python train.py --model="CTC audio transcriber" --dataset="short made-up English sentences, spoken by a formant synthesiser in many voices" --train_examples=26041 --layers=14 --positions="conv" --learning_rate=0.0036 --eps=1e-08 --one_sided=true --epochs=14.5
Rows from block 6, named by matrix and row number. Rows with one number belong to one neuron. Each number is 500 + 25 x the weight over its row's rms, rounded and kept within 0 to 999. All counts start at 0. Numbers have three digits each. After the name is the row's rms in percent of the matrix's.
# fc1: MLP up (model.blocks.6.mlp.fc1.weight, 768x192), inputs 128-191
# fc2: MLP down (model.blocks.6.mlp.fc2.weight, 192x768, transposed), outputs 128-191
fc1.141 036:452489501501539487530518518511496487515481499510469488510494409500469530469515527472500518515517525561507480515492515536515477523480496488517481505515478509514512483524446504487488466536461477
fc1.142 088:434508495505522469487515463510520507475450520541483500526513485459465514456529458533474492509552497460511494550530502524515452469519539495489558518542471494497504506477539508547473494519553496
fc1.143 093:504535514475525494491471517512510503486510532474541460499481467511549523516548506496539506487517491524500501526474512465527465508533514496504450497503510498488513491480447491463487523492485523
fc1.144 089:468465513474481517506510514499506487517462472516471486479497472513519500475474509531478500509485494513456498477490522506450487514543502465449526475545506547508524462530486461516539497533510522
fc1.145 091:459513515479437526501514475498513514496472453485528497593503476484487475496514488493414506505550530558492509484507540485523475487516437513472502532460485508506502509496500534488489508485476451
fc1.146 095:495523472523476499479474488484506486509503471457479475441502476480479510506438504505523552509467529534502517543445476484534529507456494526457476461496519534468520504465519494505509479498450510
fc1.147 106:470524539504485517446535491491539524508499541531492497522505485474482512493494442528517514451486472468496474502527482509530522509534488492511521514555495506511500507467543503490509453508490518
fc1.148 102:482489527571514484477506492465488479512511531530488507475524476492488505476443497497481520465506535482499458505500563512490519488502517496524504488498501521500474495494477478536492466496467490
fc1.149 105:529473545496511513527552524529507479527471476478461495482559478517549489437484513524512504504468503498466504519488515503511469503524468503521498520468511534453473475488527484539522519482496510
fc1.150 108:490533521451456496531494511499479534516475461520483510496507454521511520515542480499468538545530497481531472504521469501509522490533469505530477482454512489508501493519531472507505505457506526
fc1.151 103:522457512478519524507522530486460520534480520501529543521505468511518500517482491501481488490484525507488456525503571500505523520480552496507518494516456477534498492477448474534511474507486537
fc1.152 091:496475499524503501486507502488456477517498477515497488471487482457493488506484472495503523490521447525462483544484525534475509506526502500477536506495504550504517511536490532507525528542491513
fc1.153 079:504411536535533521490475469485517462487497488469510533567497445501522517496503522500479495481525519513517496528448493485489517555528535544465515480490506496502435512485443503515487490518517498
fc1.154 102:498503538506475484524472493499525501474511545513523494500507484489529524493517514447496528497473532474504428517526504490489498530509535522470496456510528511478529490472485499476489486479517491
fc1.155 103:503492536518471459455515522503524530526503504538491453485494466489501492470504498514489524525497484494539528511501539503514503539482482543509516487538491508512504515533476476499514472505471515
fc1.156 102:497435475537465498508501491507501494494518472525546496508519461486529468511496512495522489469546529494513476480490477454516541495474520479507514488494524486525472509512468491497505492457451448
fc1.157 097:480520461513509542518507459416505503512521518524507488511510477528511492544483493489480474484487479497508482538505509479520479480512471517434493496427526489486448492521484481499489527538508484
fc1.158 097:548495575507497525556475466493482502460479508477504477488533476476550487530441472518499505504529494495480533497476504545523485452521520532528462558507486519540523553513480507531473479518505504
fc1.159 102:486490483522524481485486490523470507478493482496506498541538478472529511504475470486477493470475513511505454501503539510494544527526499495468529517518494481492514511455507525491484502460469535
fc1.160 110:547504525542487514516520498511498491504494482501503486492536508496473549496447513510522505489472466508519478533437481475512523505471495499506483541522485484449477485513448543477472519510486497
fc1.161 106:484503516494494489529495489483523501474482486493510520451508475454480499505510491491514443501477506499467495486483547501508495498551494495489530514466476528494437449526545531538440469498489474
fc1.162 115:537512519541515486505498486485528492447491515526518493475513492518475498545509534454532507529504541499514496465484480529534468491507473497469463522479505531469508495458539516458486507508476543
fc1.163 095:506471504496514482509534515498474523486548508476544497509484467501448460520501472453518542547497501509480486515488525524505509492503515479462438510486494496534469541508487495522449462525523450
fc1.164 103:490512512481529479446503502522489521508468483516491489469544462494515526467502484500531471480545515500509511491470490525503523530526503477500484508490538484488506505509511503546529522487464527
fc1.165 090:490520507470477501515526504494482552487545501535537433489484478504482546484471515496523532499514516510490475525471522493506477503547465512493526512514523475506520486477536535518488457489451460
fc1.166 096:513447480497529495508507540471527490476501437480493504534471509482518527518499509486545563499493537494446484541494495519502467514516474514489510494498522495533475493452491501517512507462482519
fc1.167 108:462554496459529523502521508515505497500487477496453525504523478465501474502506486497464520555538552434473488465477511540489484460564465499503507469490515536502475485470452555483502489483547474
fc1.168 105:445511490528496535506500471525508486496482529514524518529471513504515483546560486467538491507425487502530513537471511477492494492481514488532506479527510518532515501462482479482539493483499524
fc1.169 090:469501481556510480491472504518529515449502471496512522515505470518520489505509516485519491533490473501469487554549560490547455478479442491545488530511462476536515468442548471463480458517477517
fc1.170 096:469514471501493470507474515490493492489501442470484489451486462515508485512500503504486498495489522479563479483518548444482522485500518511492513489541522505480436496509522499543478434473485486
fc1.171 099:555483453536541496479472535494510506478481497486527484486497500447547570521496514478535500500485518475475480506508521448506493484463474478529496463491467453517552520467478509565483548531491511
fc1.172 096:469476526475491491509488543517534506542523446476495555554535490460501475515518499521505499498512494513489537493506486505519519544540455515463542547465513511513493480489465492492494535520539484
fc1.173 098:469522532504524557496472496449497448495484505500503500514541496475480468492519503469504514498497479518466456511498520488553519493507452490500515476529500501465535474485451461518484533533463488
fc1.174 099:474470485500479522566495510451470463493514448470497497525488501475485493496507500525450516501540501477496524506517493504525453501531498434503526520479455509513440558529504509486475496514533487
fc1.175 106:489515488540492462511466487448539510498515478517541516490465476515491535490482479468465559489490532479534548508468475503531496464535483532518517538523511521503525490505512491482498503503501461
fc1.176 105:523475546518520498531516524468503514445476546515444466504495503516517473455514542526533545473478510504511515469470532510524501497511526517530520533478496468498524512453473525493481509478480494
fc1.177 103:503475520489497510507515512462546512498455505485509513493471503501504491500505473499532510504517483500512475464499482543463489478490474532546481496534528528503471487516488509507517483510504506
fc1.178 093:491516482508469508458532482524502517526499507515486503488472452512454454535537487504538488490485507478500496457467497476468481466497533541474467512502494534486500506530508509528473430514524535
fc1.179 103:534485567493495481494507492524469470486534515487500518443531489501490533516532520498508472498516483535476525486521498510477508471507514447483519503492465501478512491503512490503486542515474505
fc1.180 084:531468541494499484490506525523539546495540502496428521516481446468458490515496504521498522534471513501546505467540543494520515496478541452505505499486500479522481530516468470485501514499463519
fc1.181 099:477518498493458504522500438503503511530508447492515523535545501540453509558524453500498502560507501497522491458486488482526533531502484515507512524465498474484501499478501499496526499511504495
fc1.182 086:455514483523477475513515467544487540482512495532538548523487497487480532479516518468509473505502496538467512543538511459495452538568490495476520490512500465498522465489518497499497475488531506
fc1.183 086:498516522518503527503467509494466498499497532522500463524542432498551452489497507531510486511508519479483493510506524487499550510544537525491488494510455454535481494476463486472495528546448538
fc1.184 078:504525518473531506511470472478528511497441454554492481482456472539543513506475492490499498517541490504535502528486508518518481513507462483538515468530453504500509490516478493461522514470485510
fc1.185 097:484512477502512513525459456502519520509520494529467496479526472553499518549572471475521504492509479533498518488485540509480523507521478523472485525495483482491475542450465471496485469492539503
fc1.186 114:490506520518468482494516490456497437546476492481492478508477487543498539500536513496481504514510534508571469501501494505478524471501477505522507473529520505492496476522520498500477470490489522
fc2.141 077:483508391514490485489469521465484489514476498523499527516528543460491516483502520500478493473490534509500485499532545452465526495514508481509495503468487490500492468487517499483458520490515460
fc2.142 091:486504497501539564543478510514506496501491522498464540519508564494487490492485523546496520500543535547560498518511498528465500497536501498511512472491541442485517501484556522489496494536536489
fc2.143 101:505538476508524520527472546514539499467539469507488484543464541505511513457483500509493495509533531449510522539521471512509528526515487486506509493483536495463525518457515502492515505518511461
fc2.144 078:488525429523478452538471503471460433554484496531531491524524537494503501491475501527506481480536532509501466547512534484476513488522478481489484510475520532455487486479494519479485489493524502
fc2.145 097:496500455487503496494495511492510530479475461497456474566492525477454488479470480519502515463521559482485484489491487501504481495509522527501483548462504482511507484493493512519494482535515483
fc2.146 098:477514472509479509478505501451471489494476512492530493518465519510472494480503524510467504477479496528500476492508490521543532521481485516474488470488489477513514469514466535470484532467486520
fc2.147 108:483523519440505511504485469515485527514522508509554530495514483502513495513513516467480476486459496445493469504497497502486492542447542494472523483541496507532510499449509473506486480487505510
fc2.148 097:470514464491475490479490490470471515546546515496487521528525549508497474532481455504481524507462494475537527514537509459439499466503484496516491487473480497518484479477513484470517537477562497
fc2.149 096:506522468528488528508492482504468499487500471480493500446522509483492442515500543463454510536482504472482521523541520447497481501507513469517502489498506512500502525494509471514458529503478497
fc2.150 110:480501493517513510491546525493476512467471530490493536468484519496517517471501489445509546492461447487481473555500503495503487478515533535502459502460478488527470551543525450544525484487536497
fc2.151 105:475466500495538510497481487474505533510521509506566500487502468536503497563477516473526500507524522529515475489528526464493550520500518469509450500473521447487473490510511490507493464521506511
fc2.152 090:505548450493474478537503506457485503494502469520451510518467501495481468507478514486508515467473491479477449515537529486483512504471535472466457481475526522516463494524510486513484497504455553
fc2.153 084:501488436508518501505471481535489511505461511508493482509520557494509492506518518483449435477502505482489484510519519494471491517537484486493495470494526574528517513483507488461486484491496491
fc2.154 099:495495481518482474488519499495487480480510477543498505499502473501546484477536457494466540498440488500518518483482494498498527538538558489515518470483536506522518504490523507481517529470503516
fc2.155 100:509498482527501503498551535518516501463514527536459482495500521480472462484514482507528508514515511538543513512479520468500529471524481493518496461491506492497493496514494484527454454524475481
fc2.156 099:501505470524512520505435486524549477467495501503505502501542508478514487497474501526520485496491527521499496484488524487473551479537473459521524501455500491514522480524533531491509496480490490
fc2.157 100:465502471471520510509516468514469444462484514523481510442507553480493493492469549498493511522472491482523478526503477537507474478470465499472488483532481522487475516512515537504488496493495508
fc2.158 093:492497480518496495519450481499462481512541471537516471552553543478519532490508486498470515500499517490470531498493474434483486475497503502477476504492512500513513477513505493515499554506496457
fc2.159 094:500525488505532485493561515519521497525497539479508486530467501536522522533542508524527498500541515550527529492507518511498452518504479423518480467537524542505465534495496488521515506483459491
fc2.160 112:457513515513485521485496468520475513583463548506536469527499527545498544478522474473483485502506545499496541547528513489494527502509501496502487490508525475520492495524487496483490502507465482
fc2.161 107:511488496471472488491477540497543453431478494517537496471510494542527538478540478479530489491440541490532525488529505474484542506504504489493486507501526518480452479507506514524462487511511489
fc2.162 116:525523442505500511505466479559457472468484535515489519521513533495511499485517494517512513565474542510502527489505488504471511546519482514479457504451522481496564514463511458503512510486487513
fc2.163 099:493489473534502471472511542501454493505512532556486489506493478492496448505510505511447519465515550511525525553507483453529473493531533496486502474473512513511521483518529508492498499509520496
fc2.164 100:494505444512538520492499483549491458502509499530483529509511544537502485484495501504496464449514510469487472493485476487472523516486516453501488472461553497531537485463548489515507491488532526
fc2.165 078:477522425458510518491483521486464496536495535496468520520468504460522512503483535487467510481535505475508456492502512511458509494490502493520500496451496507504498486512510467491479539490504506
fc2.166 100:489518527511471523494522482518496480492453503475536479530467512527473482476514552527500487477474507505453500513489525522487457452502490518526484486476501502500446507509494509509530544484507464
fc2.167 113:488554475520497531509495505483480517491505537512509508471488498489465509509509434518534500467522527531504500513450500500470514500511444477473451508562519480502500452485489532492539449487474485
fc2.168 113:504500553475521487514499487484514492500496465506519506511495522478508463524521490480495496546456495456505511536489513515514481476488470510532499490493500527525487512534485450467531483499517481
fc2.169 095:535468448481529502482491534524539497537479504515456478509492520475478499494497500503513511502481542509480467524516536505541506466542501545499511494499479529505529503481491507498480496508514477
fc2.170 112:557505452496494471526513506452538504471548425465481501482482499527525462528527486537475461503467517524510496471500520482519485502501459493487506492489503464496445492538512555499485465508533529
fc2.171 100:498556483466524501489514543490489464451466527481488529417464483472557507465522534483521505462475514485520543516521513465494484499514487504525520522518496527518493472502491493513513518505512507
fc2.172 099:483510473508497504523502533529475525494493539485496490547499515466475502446531533489450496508524547567475494477475533526493559483486534518474499541512513517495474489467495518494471513513490463
fc2.173 104:509488462536489490545445532476498512502494474511503546464513536560493444504508488490503498481508500509513472504492512482509475480518512528490487448508546442541509480520483458471532526487472478
fc2.174 112:504571451495534491564528484502511523492502503500502530502502543479455533511501514548460536507497554469486494439498491498514486465500496477456453526463489500480509491493508519499493507497506489
fc2.175 108:453520515509520462494476492456536467487491510551510512490509445500523472512472468524543513490484487471503524548454495475495474484507484486509513527524495514473479483497524489503527543520449512
fc2.176 104:476505479508505468528528484497468514482571529515470508497522493504514457464527514516485487529499448491503507479451552498502518533515521484497503485470479448479483490479481462515491505512489494
fc2.177 104:503465446492502478481461523492532468480443562487470488518460514465458525495506486517510515488487510552491532480483484519493512479530477526521473523514470484506511458471506518503532547477440486
fc2.178 084:472498452537435486531468520498480492511477511498495492511517574461479515480495520455506496483554483511494495490528497514465536486553500456539496465479533488501476495473522516489507532489491440
fc2.179 105:560516473495487434504496473514511485448500500509503476487466496493494503508473458487505490464526478515476500508569485498523499506531501513506530482456537526527475485472528513486494537526496557
fc2.180 086:488516437488518474466526499466487472500503501528517520496543550523515555500505537486476496473490506480540480487529515529466544501522550459492510480543498492514462477488501512495520514467501526
fc2.181 101:464512499478513491504499519460480502485467493548473518457497477480466479505470482510497524510500515508551518497521485480486486534521528489526481483481494548495474533524530517523536530454515506
fc2.182 093:538531461535500519522545472514527468526500562497479475524509496527479487520457509516477497445504488483513537524467520497518491483466512514443519461512461499543504508530440496519490494539516503
fc2.183 081:507521445521514540481472521493502494499463542493523510484480519505493514484522508519516493453480520478533513525506499505483488501475518456481475469485516473525530528492527467536523524458522502
fc2.184 080:480517467521465530513498481485470506470457514530516513547520534464474527497496501485490520461473474505459500491508516500483560537480529486485481522498513516510473509478510491465472515473488463
fc2.185 100:509504470484458508514521492498503533521500516495490466519519587493514516531536516482522504485512508501500457540519510494493530433502522477506483565528533508490533493477485483498504487477509458
fc2.186 106:492528452502511454527498512485480472554505486483491487493520528530477517513497499500488462502484494511535452483490552497473502464529490507536489492476497499492512481478472495493519517511493485